config.yaml
model: "image FSQ autoencoder"
crop_scale_min: 1
downsampling_factor: 8
latent_channels: 4
decoder_activation: "silu"
decoder_widths: [48, 48, 96, 192]
init: "xavier_uniform"
residual_init: "zero_last"
adamw_lr_other_params: 0.0027
Rows from block 4 of the encoder of a small image FSQ autoencoder, named by matrix and row number. Rows with one number belong to one channel. Each number is 500 + 50 x the weight over its row's rms, rounded and kept within 0 to 999. All counts start at 0. Numbers have three digits each.
After each channel's rows are labels from the 100 images, of 14976, where the channel reaches its highest value: "top examples" is what is common among them. Only what is clearly more common there than usual is listed. The data: seven-segment displays showing three digits.
# conv1: bottleneck pointwise conv (encoder.blocks.4.conv1.weight, 96x176x1x1), inputs 0-175
# conv2: growth 3x3 conv (encoder.blocks.4.conv2.weight, 24x96x3x3, transposed), outputs 0-23, a 3x3 kernel for each

conv1.1:494499514497551502554406553668463525558493509523538486531592421553535449485403549469474529518492550506482510493554519461504536458468518502491544462521482547499431483506555460411512476548491491450544517525506559454495470546460449437576490562513519567534492515492475504586514495430492516447461437520491534579544493442465519489530447500471408497486466461472475513520484527565562463475444505567501442383385495604458468495451462562494468439521476498522505586477563484510287517346544517521435485557613555559544620481541519426457445493
conv2.1:536523485525508417614557521507498498483449484562592610498516547475459509527519556427470588530544605516529547461458506510538573424427458448467487472467469583548520561599603560556564437439423535456411465453514510502536560512443503485418502512476474459450493477492518535552496526515491514515465473487454477518406459460449466471511510511464503543568571630515560523553501473506533499441385376581600522475483436573497541538515576548514550473467465468501451458487443421464499422457472480482523584593578510479460432459493468488541424463533435415437407424469448459479471480476512513503485495476368408396523521509513517494540525494401446443497502525445514609
top examples: white glow; decimal point

conv1.62:569515489459515500612431488432475417546530483577576561498500480461497566441481461513470498527458464563441454570487502537589483550647437395473478501483530511487520453485545493518550451557474447510527529589535490461505457521495478477579454468470485470492457465424503483555492467407468420553541502459396473448498435444539501559431519532478443537512566445518502563485532490494495423592518456524398420507431469491547420426473505553386490477560509469496514518495491353531527477489491484561498410461389459489436562512488352411441475468
conv2.62:442437551462515520517558477494529518491545560492455504577533543478499535494480489507474445498460459454479515459464440428416431504464478443455481489536498482498477496480507516501570485491538595554596535433490375314383463502530451503592456497586463470488518464480547467442560472396583527461646551475498578544491555469546550495552573550518483465476449389497513532447491520399425502486524503434471456467485496461460443484540553492517585431456520436435428453449438647646545587534457480465439525498548494452510527479538586544421555502406568498443433489473453482506437452502457463482480495498463470496431412434453475507498514538431431465501482507528506499
top examples: white glow; second digit: 6

conv1.15:514463469457489498478476527472539513478534502573478459458524533472528554572490532532472484522513537466453552336539555544580450497455443487462510586473410457440526436461476437467643506524445538506510508417472428441569458453440388524471525492461460594513524481560529501610558541460504478548487444515574496516563509497578527509505464490499530408474507598460491493507487432578445549482420512438452470540469474471550454491513499620491565533433538459542490431495416390471480581544474468496509424487432418481479509622426587558468407526
conv2.15:500487584473524542625468391560502494501478450463510575607544442584558426497487379470501479463464499457554497483556487533590451540583479556492492494475502480480515506549501550526457530460429607582580629430449434433541451425428546455380497469422456461398485510478498515484479484545498469465542540508521487582537545596418454564490442381501451468554436432507457478483511463438554516615649568464439377545526475458489481473514536504544576521461446514466431535537488517549564505522578463478546559460440487474495433472538531454424598497528549524545420486492415502540495542545419446424495481485495503493504498498516498521498478505491464489522539501483492460
top examples: white glow

conv1.81:516513438500495487527470476471531598511472460519530454409467521544530447498548506445499442542539488618504588485490428498510482484481490512493592435555444483525464515540537401439515544487503522486527465484513513446522528486459489544455627642497506576504512513508463435478523508456451497542539429491523420524503573488563517534518439534404493466521443473470447486474471527510513567509492481496441419466575452649440544505502533455452510482525587536466514515467473455644493492600605469328506371460491500442415512427514624554530529514
conv2.81:605539481500500486479469478495474469538474487584580518404438464543557544445473510552520579482447500404439441560514488540505503521476491483468478504524554527530593478498519496494519671657596495456456503451479427423441486521535477476486533486492469469490543543501538522498450461458456481504456461512447455467414416455463403408529533513467516529434489509476524553487527514510520451559543534499508470539528481496515533480491475489517481489425425606560560515522558426427505438429512433424477459471463496490507463429412545509475546518519481471476509486467532510526482492448538510490559510508723696686484519576476455489478474519578552545532501476533528477
top examples: dark on pale

conv1.58:522480457485504513486486440479512527543461531527526477469508479466449540549540499489495487400515404532525506566448460549507533542517556501546497564503519501487555463556497450484533455581457457473501516483459529570453459583482529491475470570455496486510506545465420497528477492528480614466548501475484494527505518580503538482472547448517425508542540524513414509434539526539518511598498556536473495424559570445464401575463480543458491500426401536484563426500691596638627459525479581506655353543465475512565479493462540471405466422
conv2.58:576507396508448396472439479470469534437440597402384411501536515431491480525497455508515524525455480390395422457430477442475470416489525445455452479482468491518558473543573484506519526535502502435472486489471476507515453432456493468486500469502480453452425420473482516564496528562473504560471499513523507488500428495526501580477468489502476438497524482558611551479543534466459442434497572474414487563496508601615571478475467443447434474475503474492504560473490450393468480413476497448472472441460435431442489467435447545625410423592471354471494477435515479421475470470408439467419432494515506544565478417499458472514532569536545493465447452581566549
top examples: dark on pale

conv1.26:447524520483524501501512573489593432479444527472455468467440521515570469488481574519505459518496533554463437461524550472531411504553479516464477513424450474478544509518450419455633591465456586597538491476486550411480479561511534522436572484499573438553558496477509517472486561459535455495431522484558474548505466481517549460476516475539460523498441573523560462452465534420497502438468444413456498497456502464451484542536467564540456497459520409556447543579517575499326586543544439347487524494408488588469514583529506462605625518
conv2.26:445481579508597536651579410507477497489477435537554575578493462590549483513515484468465451470434536483521535517484448567510456592553467545467540474437529428456478484501495518509461493466415529560513581473384499491522467471462480450449445434518466430358469523386511559487472504540485537499412486487464435520444469513398527574511489431526525554571532555523503584491505518494509516597683675478439457465465475465469476507540563485490518450424435530509435490515438442468512477477532507504554527498535532497468527540509521522498538529558490513570444474436457545546475533590446443418492505537461510509617589509570516426478467463449472429488482453468458478
top examples: white glow

conv1.14:545447419407513455584528558512522396463484457462501401448493528433573537547439495451534523509542438502491446495473489472417536462471639534515461450448459429534432448594514507469518526565541496465461485610541482446459614500457442452423554464479538519451472471498482530485470488499455487500460574489485440530419549583507415629431526498474530403513444470476523465488425563519516445530416572536482480468425505572527455445466445544385577459530450468516562550590562513546578506432438573534503504503485532445459459518565526479560486538
conv2.14:422383470426487590482599455580507507497422565507426516560443447536406435579404390459460423473422472462484527380410494485395445648481536431461501497505536474473528498559519489510466501503455491512585549514438483474434525496561501462550498503574499457560480482443435529433529562514611570495583541455436421461471486555429531620500464512458433467441435430556526486534505493496472468505501499475442413446457505488502537482500579471472514436458518517522527462458471411513519467543464519560476423417508468475485579549483567577478507541484548560468439471531435509610455494617486525504478529549420429405465500487513479460528467463497521451471489476509528498
top examples: white glow

conv1.17:508482485434476493443521473490440496480527494473566501543611480508504486460478497470479561511530474564484473662567577543542462522485399458500438405508482476464629464514460522450564441416447448494477472599528487449500474592478487510472492342552509501489531478469488447519523450500495425507413562479438457462489586495562469481486540425467504429511472392549645561486479512531538450503495506433470501448517488579558462515498475445441466518535477480497518466419462476557429437485606509531430403533472508448432537553507599578560533424
conv2.17:503477547480516605464462513575490486586598615507408480564534535529486508573464425443432440428442414554534443603581605569441467660572561492560536429494465481538545515531516507592569516554545547538524567481474593527510512434437561433429550467473589535524586530481582573476512520516497498517494540556447473457586588513517486439452472432518527481439464445443468461475535450523510447486510523523446482570551546494491487504494570457437493522526549488449500557576576452496461472510454454515465494483524489509544456458433480457516552543595570499559561449444452402453437428413487515518486521525514486530490483604472445576471459485591508518554533503541563533
top examples: dark on pale; white glow

conv1.36:419494571561510474567490520428536536555535479492421512533430529407515453586493523557533483497480547532457562457458535580498500503451530495509532477552557497533574513548477523520524382492506454506501541433488520528470462387480588595562460350454468415467489498515518486396470504488549493411444488503468426479568497510505466559480485525458516483454377448463460528684556562472461520482462500509504447455460478506500535489572477586582500505525470507573558496494540567484478481452503566458508604512654424540547537568545564535537549475
conv2.36:547530469542459460408497431458508538516522502443428487438482486416436486469441487399462515461421429463380517499509497499525537533564551490470553481445449521522438465474543503462582540544607457487438587547445471459482400530522416528537438519583471519519457547564429458465479499481480531526458470477597554518550517500523505510472485511458467494448493556472411418520555553548515523519508539503435454455466478542518489404360401514474444514481544517519563512507592367384399442441452462450470452483515480503597483377383482421425469430410483436461481507469467485458487493437449466432479502461440446452550517556583562534521489425494532500529543551534444489
top examples: white glow

conv1.30:425518535481527532493490437520448509494496474454516479547382523492514508523512476550500497405472514523449477438476482537502446504441517401500473488503545457495498450477455518594461586538579483568562525489549444538459610429535560442459522453538456516516506465483450506572499570567459477482458513414474535502505442518404452539571443401548514391444563440417444473481526444491480518448512461488489542594500465347508426497559532515510406467567469489573530522515532477448651567382526416430485428434493519391523504426539547515566504480
conv2.30:539491470445462535416524593532509466440480499468489478477513500469484475510547508472489454440398459401422466540535545467443472549573567551495496664543484515485487598522521529487513545523509415451487502562572536625520436409517479436533541453544456494514468506511513516492456452491527489479450487502555572541460449447518531542474491544480479487503468484522516485422388481626582561492388436519532542358419446557517518444427421459476471564580590469514488508503440491414419530410375593496449382382412484537565494534550485469431502452424640548486464497492461491479459487559461448461504476449511490478507504509483486497546564521490523527521489519521482493
top examples: white glow

conv1.80:484472500463480479529490515577460484436487462443500480540473538534418491500480541476481577461469419464503480388535440463530511535415502632467434565494443512478651512411623456518536482508553534496532454498514504523438449491559474447568502446449590453488509516472552521487447454568491553519528529514522538467467516480530673439563583456507469426507542539466564493474562485480545478501505461450514564491517526425466389448575537469434533656491514440443480540483520543526483586500541470417511530484473526588482478447565512467623580551
conv2.80:496569526570536496614544491510518523481469459491554555477498549476456536426439531447454495524504548518445500511474454489493483505476458493483571484490589446464547509515615517499537420432452500421424485478460569502524451425415432457447434466484450445383476473371549534495471527538481560553382498567531554525429470424465530514509479481505463524644604623511504532549562537521533538522579614459504545446430411500501515489520556505488472512475489455479439455446415446439494429430508455447532444494536502487460489538516443522580496581585482534547461444431472481474540507485420423383432448418418463477533496492458419407468466483445501467473497485392465526
top examples: dark on pale

conv1.11:469515395459539555484524517433452456511537433544506537489465484561455537533498428441525494496458430487472491486525518490535480435528443544451452422514443521525420458458516490499493453509524540605599452545460465586415475553478551494511502505377529504533504520501474529452512501552413508501466538440590473453488456453538519452448471463462490424496500532437476560505454448472505458538439607450573446491472544541486486560385450480567468486588479514488576412530421484471608538559440454513532675628507578353485420460493518473510462476
conv2.11:576489462481497450451435402469469445528522458497530470507529578445550553481462477553537559506408467461455471484475440495521519451460479452446412462473430563512454425408448482499583484568617445499461492514486526560544425523495432482521417466609449537567400454520397433499473579614513594577513505516514508549472418478521483537432498552447493512463481448470491500473471395487440438445451433470462457504498485508496502450471469473457440602598527464497536485442527454437477489460496510445459437439420469443436528510453415511551386463522427467427556502602544532591554547532479498492514486503546574575459522531479468423442413410571591556470464492483526485
top examples: dark on pale

conv1.76:483493553439473472471564482487560468533441466426503395499424518541441492494477548492469472364465470486423460597517558500464524526534553435474472549508469520514489570633419477413486448491462511579494529456463536552475493473442497518428439565547515482474493473514458465561463543503482571470515508538457457532446508499443475451461378474497439569397494485509514489486526515503441431547433498518501587472484466410449424467529492445444408515521477490427507541428480502514438598462466443463468515568496500360511503629532541445640591587
conv2.76:416459604494583549631528383504486547436425436545558553426477489460513506517471515497467449460480571455535521558490484541485491543508488560543597430430538473439462509504509524528541477478460621599551558484426446481488565545438585543494554508541426469402430535448433555508495529490474518517487477474477469498402469470422528513502496455533548507538578621535477572462494588544519516507625631508451421444482436513486463559481519528520537482510524528516496473458442455483482440486583478491585661612532497520505497506542528526480531543501462469487457425459491468492496481504388392353492493479512530511553515556564541494475483444454451431500498487502505516
top examples: white glow

conv1.32:596481492475478450497439475409540431493467551503451458544532523613481458427500570543516497507483487506426523507506514499514458446589500554480449553513484445453492476487457520489436543496527456444483478486499496509594437625557503387470507585492474515473444487477602542453512431503463480491476459464465525448405506485461410421468543541496467487514553473552412569635472509418529511435511499541518555531442475537477481400518491512601527503587445527521463503386499438533448418654513494370425519515499414495448511596513552465552485550
conv2.32:465463533499465491474396392539515575453491478547537444568511427572548474478544559443448445439509548516534493503515498495532607528554594554542529442470489538572538486482506582540475544478459606587507524484428523504487554467467615480469575491479517520440550515416508450423506518498426441445489506504449484479514575543465486448478482477570541527484511514580547578532514491516455469526589617501494540476489488456491501562554545492477524526514567578503484538498491507476442478515543429462511614581621476470515420398409507500472508589567430469469438459460468469498470416445477437404530479508616595642545525559543540550536524534470416424551512499416428457
top examples: dark on pale

conv1.61:648465515465543467527463607540448480417470504437513513468438523563458437496469557480521506542489466542480494520491381476486505494550537538587515484463516512515544489533527471479420538470536582516535510512571477534578501382592575528487558490440407484475480413478496491447422520512512557603482530485482525516445517507481481564489442497555518613501515535490435550459455437526484473535442453508472448490509566417518587451496559425483469605421438467488553493376500479589493465504529524350431430544416494529406504486526534477394529559
conv2.61:433516545500515486530509448537490474597554544539564514441476577446483596469510549528454488518485493475485532511540517489449474527481476422503452437484431485500487481468484417467554470546551522614595485561525369417421488516515471553529503594554531539565540515508481460447569510492606509473575433439401479548398465554536553595488525543475480438451446421536516512498531549397395394504484589446439539514538571530561538497483446461495463451453520514590592526512484629536479615499442515443440449477524494473526512514542552559484546514465490525506387460480502548452379454406507501494534497471583582523443453512515535552468473495486487534506427468630537499
top examples: dark on pale

conv1.8:451526552564466431469451415582519546489509483487550524424399464398380459492482520450464548440476478496637457444534461467468508470438450424535539566426489556553502578516548471554486556487488491482456512431545551426483533421598590398449579411469516498455530487481463494508509430405431468534492518492494483539482538541503512591470474523524512473454473379517506495456492464519548471561492447525550541555540523497488514454476491504391499530420501468448511583454441462496487616480524557546494644390499442459448499588494508483553534521
conv2.8:415527562526456440393403448455460487446480545447487496511455511534429569489417552428447470507534489606519497486486532455458456450484459474434502512523610446520606499529573464474544514511588603542501521529502526506543443499572414564571463599552389445456432520544425558529460479476454479487455472475485517481475454447479483504530530491452456453441418421537565620440427506471551614585521436508483480479474490512498509488487507446439449438530601491545588494554644487471542490477530455455537463401432518463460512486547501430431513454400529478421544544421547534361561519451454460446515539534482495478537506432527494432489455480517529493492539480465487448
top examples: dark on pale

conv1.57:503484461544486511477451421508567515532492523463459511445400479464489602510525504469474501613515513448415531514530459475499510513491546543440515399478475524484405480430513471490452548545479552415453580476528444433471460514546434486449559535493470547411458415502496508491481517528515406470499424579477561406482403481420518482488612460490517414425565510380489447524454528536526541510492435442569455462431474504518513526382450558523485498444508472482464581528553596516499439464539616396527525545595486448440514606442536481557466574
conv2.57:424457446482511453554569417463456451542473471546593607436493457526521532497467541369406510410460600469583601509445530523445510502447459499495559458431495516438474506488456530558499495526474573507535463414511438473514553684456472589426479587501466538509419485498410435517472566575472503461491517423414462527466560590487558536600540492461494476406426512544548580564511521481462457548502489444472435485469436539522545575579519524504470461449443584559528507461402490502510465495535477511532513578558484496431457501420501550559399450518477490504556478454566526486485498489542542494464486487480517486587560541524501451508457425474458435452441469538566566
top examples: dark on pale

conv1.87:497481573527554467549500531557550466470447540486483481482518516523508519543420472550481515514516558525542448528488533484473542567490468536484504419469479499464426482424527430510535488537479545458552498477508531462476534581496480484567492522448467520455473547496449444464478522527560486474503466529488679443481466434525496538513489493511562516535506457547451405448461413586449513444426492422427572517491506420522480574266480455503431567560537499455445563437485530582534446420511480388441424597380580480547521415480520524471448422
conv2.87:537487462492487521454506537516458486555513506534395391519537512540532539563524603527531514534480422502454420512430433596477506614463490499507512495514526486543545447390413426467505442510469367432437453504510518547536438459470481489460437477491596585624458445492552517513459488533443500552462467525514536555579558575573477486434417443478470424432415372379413391420512465438471482494486509514466526604530532463503500490477442521526489506542566527558552503478445502459450558483477567477468450499449485497497504527524491521597523473506477484533549523501562496479464451463583551565485450441513538510559548520501468487479442476599593608505455453592586557
top examples: dark on pale; third digit: 3; third digit: 9

conv1.2:461500491582500503427507553542504415465520496512513516437400488513458570519487490481504480557508525465454452472478508585542451448464465463454501513461521526497510550438493493457497518516457480474492553482402560464509528556501564460505465482578502581536477553549513513475494533444564550495428466441533459431533438465543549463464398574472528573483506475435470436496465444352484564449490604486510559510506492587468545579503471552630501543501487555537401522613505423403546566428529462533457548534590560489602357480551564618483517577
conv2.2:440446452497517504518534499458486454528517486501515543394431471377392465369335479460486546469493546459460510510472464502477481468449415482467459496481497532500500504533571499472499459436488537507420527461465555472476529495415477494440458524480505499532424424476483445515483602635447582616471603570533519453511512493512511491545506478539514536560551573507478459503445413489475426488477432491508444479460405515465464521523538479472517504457393563527447552529411411454441437481535512563617492539500494517493467523510515541560389501615444574668452415517455471559470511584547523516470492495446498504378484543442552528422509515495507497501464431476506496
top examples: dark on pale

conv1.37:507564504529480510528485524505524490528524498600448441462494511447518479505474550559472460500485429505475496555471471438517474568457451485432554491510506516536431551476483566549469425547517532421500473517530476470486480487488484483443560597568591478511479511485470553420481450456491538557572547496575528419481471534558504517550476616459568474531537487513573438494496520433518473460466491554435505494497488489426477508502459595687480641474532464497488483505466450490399407555474471490455581402563582495505494541693439521656510451
conv2.37:483481512482508520406477491473513505454434443510532517419480528382437497395367431503504510515494516554517481523467497514474496564524529476500480496497487459443476524540559530527527502491502504461449469451466506467451561511413516489432539531509464484463428441446413443458468577609460566622399523566537508496502446439489463433481467439481495466436486477459487466423410416525501478515484570494499567473476515510491497551519537417428519534544499559548477555544481380431455436483526515575566484526510441459452523524473513470468393466569438510678480422464497461476487477485450467465412472495425452458434520682428525553405458480482487460485476433420421400
top examples: dark on pale

conv1.83:448478470462559559449380651448480520480421555451496502485512484507574441560425521487439479489533533599536609474543485445560420526488474480512533533576476537431473543482502512450584505473496511555521549504536552379528492520430417628517503575471480463483501490497519543425527493503496518555468454475522522495528553444449497482501512510499519513484545544565496536470470553417467527452523461489541584530424582522476457488473514476446466490522445593455556575611478446525417471471618493510542360367428467541452543497492538496391474541
conv2.83:494442459447473476463520531548569524447457463518470503515565579500507527469404443475443447551501515428492508476499518403442476450442443382378467547542446509493483449533564538526581450484499583557483512376378439461498494519524467483480466436457512505513506450514477458502549543586472484565567554598530478507529501484493475449422459467484461428508464430457523476449403440595613597420488489484496483483518510468440437527526491463463513630621608457408401402445397557498479521473458562534540564529480513515466559505488494515525535469441486430439486536497463470473469485507473533543525506489498443424489443412440483542440484494415403390487509451495493441
top examples: white glow

conv1.31:428516469455521494547439474412563512506481471518516525448522509476501401618473466474556420491473548429446547469424459465520427532426460412550390500512537418548440476497510504495519529494551558504569574450522488454462472521490488517489491528559521504402463519560445401533466502534522539435378463469420519460489528503475483502531525472475556443482536420466458527508504479609469509511506587454526475478424509559558515412451478448459545476514430563540534527592476544512507551352469476432380567568476513504570423500492537519580351567
conv2.31:454413490435495563558537496520455453557490494587499486583456465564420451540442482498471427508436451494510560459435435583472468583484469492452474493451490496473517519531582503504539477516578490531516506493444466469429441471500458492498437518513516517527440495518380396470521555555602632581550582537472515488446521519442528605447465515382424472443465467488488490463486491451479479466459429510513491469456509547516526549490460490438412470486504485502551402354393497516448550527444546541499427434439538509466513542486447517577412425461530524481574565602553565658490480549474521488521535522437468467572506430520480423474466406480493517435411430554508486
top examples: white glow

conv1.75:499463451488518460425413482552576527508448479515476464419446539518553555511499542472491532533458536493518593536451470512526571476497479545500544471563496535482419503521471401499440658436480572438520509481507538541466505419470452464444551595482511524505497485515482591503469470390511502483502517494512504495491492486526519443449390565562484475496462529498478513487492537500515533452505504522471560552465504490414475503482504464427527519452500436538497558479466442516453465418671562635517496308515431656506448425535587506516539402
conv2.75:503479454487462449453479581592641545463440500498513456486521525496447482538531537471477477468502505497529489492496543464464486469460476460456466609588487497485504502564575469504605417444488533480450478518526513562477495510508460454449489451429431428458523515491520516487555530590593558558452508548571504542477435454453454451478458486458470450540492522463512465539384458678628559463382419483586505419512529483471476468505450509473492559580649431477392480540462501474477512496484531556578537475445620518482565469443478449403460435428555532477502487515463466484469492568457478507532536523459470458499500499433487523449506530371408391564577510496488462
top examples: dark on pale

conv1.34:464509481539522526583444481467551503505480431431492518498423490535459426595490562492509518520413532508442452508485465456480618531586543586470504488493485494460578543488477547496485542483451504489487629571474627502479501529478520610479417560445481538568483534474505487564495494500540461501393518444466554475560498520517541439467490459514473422488533429472486448518459450487528481505438506480482571509473523412471507492514495422445521487570548510440502507473607558488376569481408453531550326502554392446526572372563542528447551560
conv2.34:472469441491480475470470444469481563473440438517548528465470452467463499477490520446431430495490524549576568529516547451444521431443528446487584435422472488441431494477491527535564623634599535497470516477469521492509492468436521488481533474452495559559428451469421455498523550507451487484530559543460513464493487451490456396451456492505521557511549551492518518514493470519499477594552520492433431463461435414423437480490481471468466512515502527567566479505466505480490485444440477412414494569648499555601457440449454514511452508505443476467489438417544477394479433376472495483450442407473490486523460426589640614504493427505510472426425387414442443
top examples: white glow